{
  "vocab_size": 35,
  "loss": "sigmoid",
  "adamw_lr_other_params": 0.0019,
  "max_grad_norm": 0.5,
  "adaptive_grad_clip": 0.05
}
Rows from block 5 of the image encoder of a small contrastive image-text model, named by matrix and row number. Each number is 128 + 24 x the weight over its row's rms, rounded and kept within 0 to 255. All counts start at 0.
After each channel's rows are labels from the 100 images, of 14848, where the channel reaches its highest value: "top examples" is what is common among them. Only what is clearly more common there than usual is listed. The data: drawn small creatures on textured ground.
# conv: 3x3 conv (encoder.blocks.5.conv.weight, 96x96x3x3, each kernel summed), inputs 0-95

conv.51 [115 141 130 186 132 136 135 148 143 175 154 132 144  98 122 141 127  94 162 133 134 133 156 115 152 119 139 145 145 138 108 105 142 195  89  87 131 170 130 151 135 133  97  93 112 136 120 122 134  97 110  76 126 111  89 133 115 102 128  97 141 136 119 100 119 112  96 132 128 150 127 162 130 136 121  41 153 175 106 145  90 129 150 125 110 104 110 143 138 127 115 117 135 140 108 109]
top examples: dotted; turtle; orange

conv.32 [148 116 120 165 116 136 116  71 142 144 101 182 139  76  89 193 166  95 133 115 142 109 123 125 104 134  91 153 112 140  77  88 110 113  98 148 130 107 103 147 111 102 122 148 133 114 120 115 129 121 103 129 115 151 109  86 176 132 190  91 134 148 103 113 157 141 116 104 108 120 146 128 153 110 135 132 132 121 137 131 136  82 115 136 123 101 116 122 122 156 118 118 107 117 150 122]
top examples: dotted; large; butterfly; creature: turtle

conv.79 [146 179 161 119 125  70 119 132 120 119 153 144 118 116 103 127 129 131 103 119  99 150 156 128 108 112 184 157 155 105 143 161 146 133 134 108 128 138  93 146 150 142 130 111 161 130 157 155  86 126 171  82 117 135 127  75 140 159 109 132 139  74 124 126 164 143 108 129 140 147 182 131 161 131 123 145 143 148 162 109  91 118 107 113 111 102 146 113 118 160 124 126 134  89 124  94]
top examples: crab

conv.25 [122  95 112 124 169 132 130 170 127 183 172 166 118 104 147 115 144 123 112 129 138 124 148 139 133 122 142 147 112 137 113 104  96  89 129  99 139 137 129 142 101 110 143 135  98 105 125 138 113 149 129 139 152 123 111 120 113  92  98 121 118 129 165  92 130 158 128 180 114 114 127 125 163 139 131 148 116 145 148 120  80 157 122  75 110 134 108 137 132 176  97 138 103  52 155 174]
top examples: dotted; red

conv.30 [116  93  77 117 123 135 150 116 157 170 131 147 137  72 118 175 153 108 126 120  90 128 119 133 162 175  96 110 142 150 159 105 107  92 137 115 154 151  97 165 130 114 108 125 105 128 158 115 125 133 138 132 117 121 127 157 130 175 110 115 165  84 156 123 116 140 146 165 182 142 130 155 144 116 134 139 110 141 118 130 108 112 125  97 102  90  90 139 144 122 134 127 109  74 117 156]
top examples: dotted; spider

conv.72 [159  97  82 136 122 149 124 127 118 120 176 155 133  68 146 141  87 148 114 132 138 105 109 116 113 127 100 121 115 124 150 143 128 121 155 122 145  96 127 102 112 137 169 139  41 135 154 129 118 140 126 143 122 110  51 152 117 144 138 141 144  98 118 136 125 107 159 130 148 114 115 137 115 123 144 114 146 150 127 164  75 107 157 110 140 164 123 131 155 146 132 109  95 126 139 173]
top examples: dotted; red; butterfly

conv.31 [ 97 148 131 113 113 141 125 106 137 167 131 176 180 141 128  99 157  91 179 132 118 140 155  80 149 131 135 129 156 136 125 144 157 142 150 132  88 140 179 148 132 164 141 118  97 119 155 114 113 128  99 178 135  99 119 121  96 110 144 134  69 134 137 122 134  92 166 159 128  96 122 109 141 126  87 105 164 127 132 128 151 128 139 128 140 162 136 119 130 119 122 122  97  79 113 163]
top examples: dotted; yellow; spider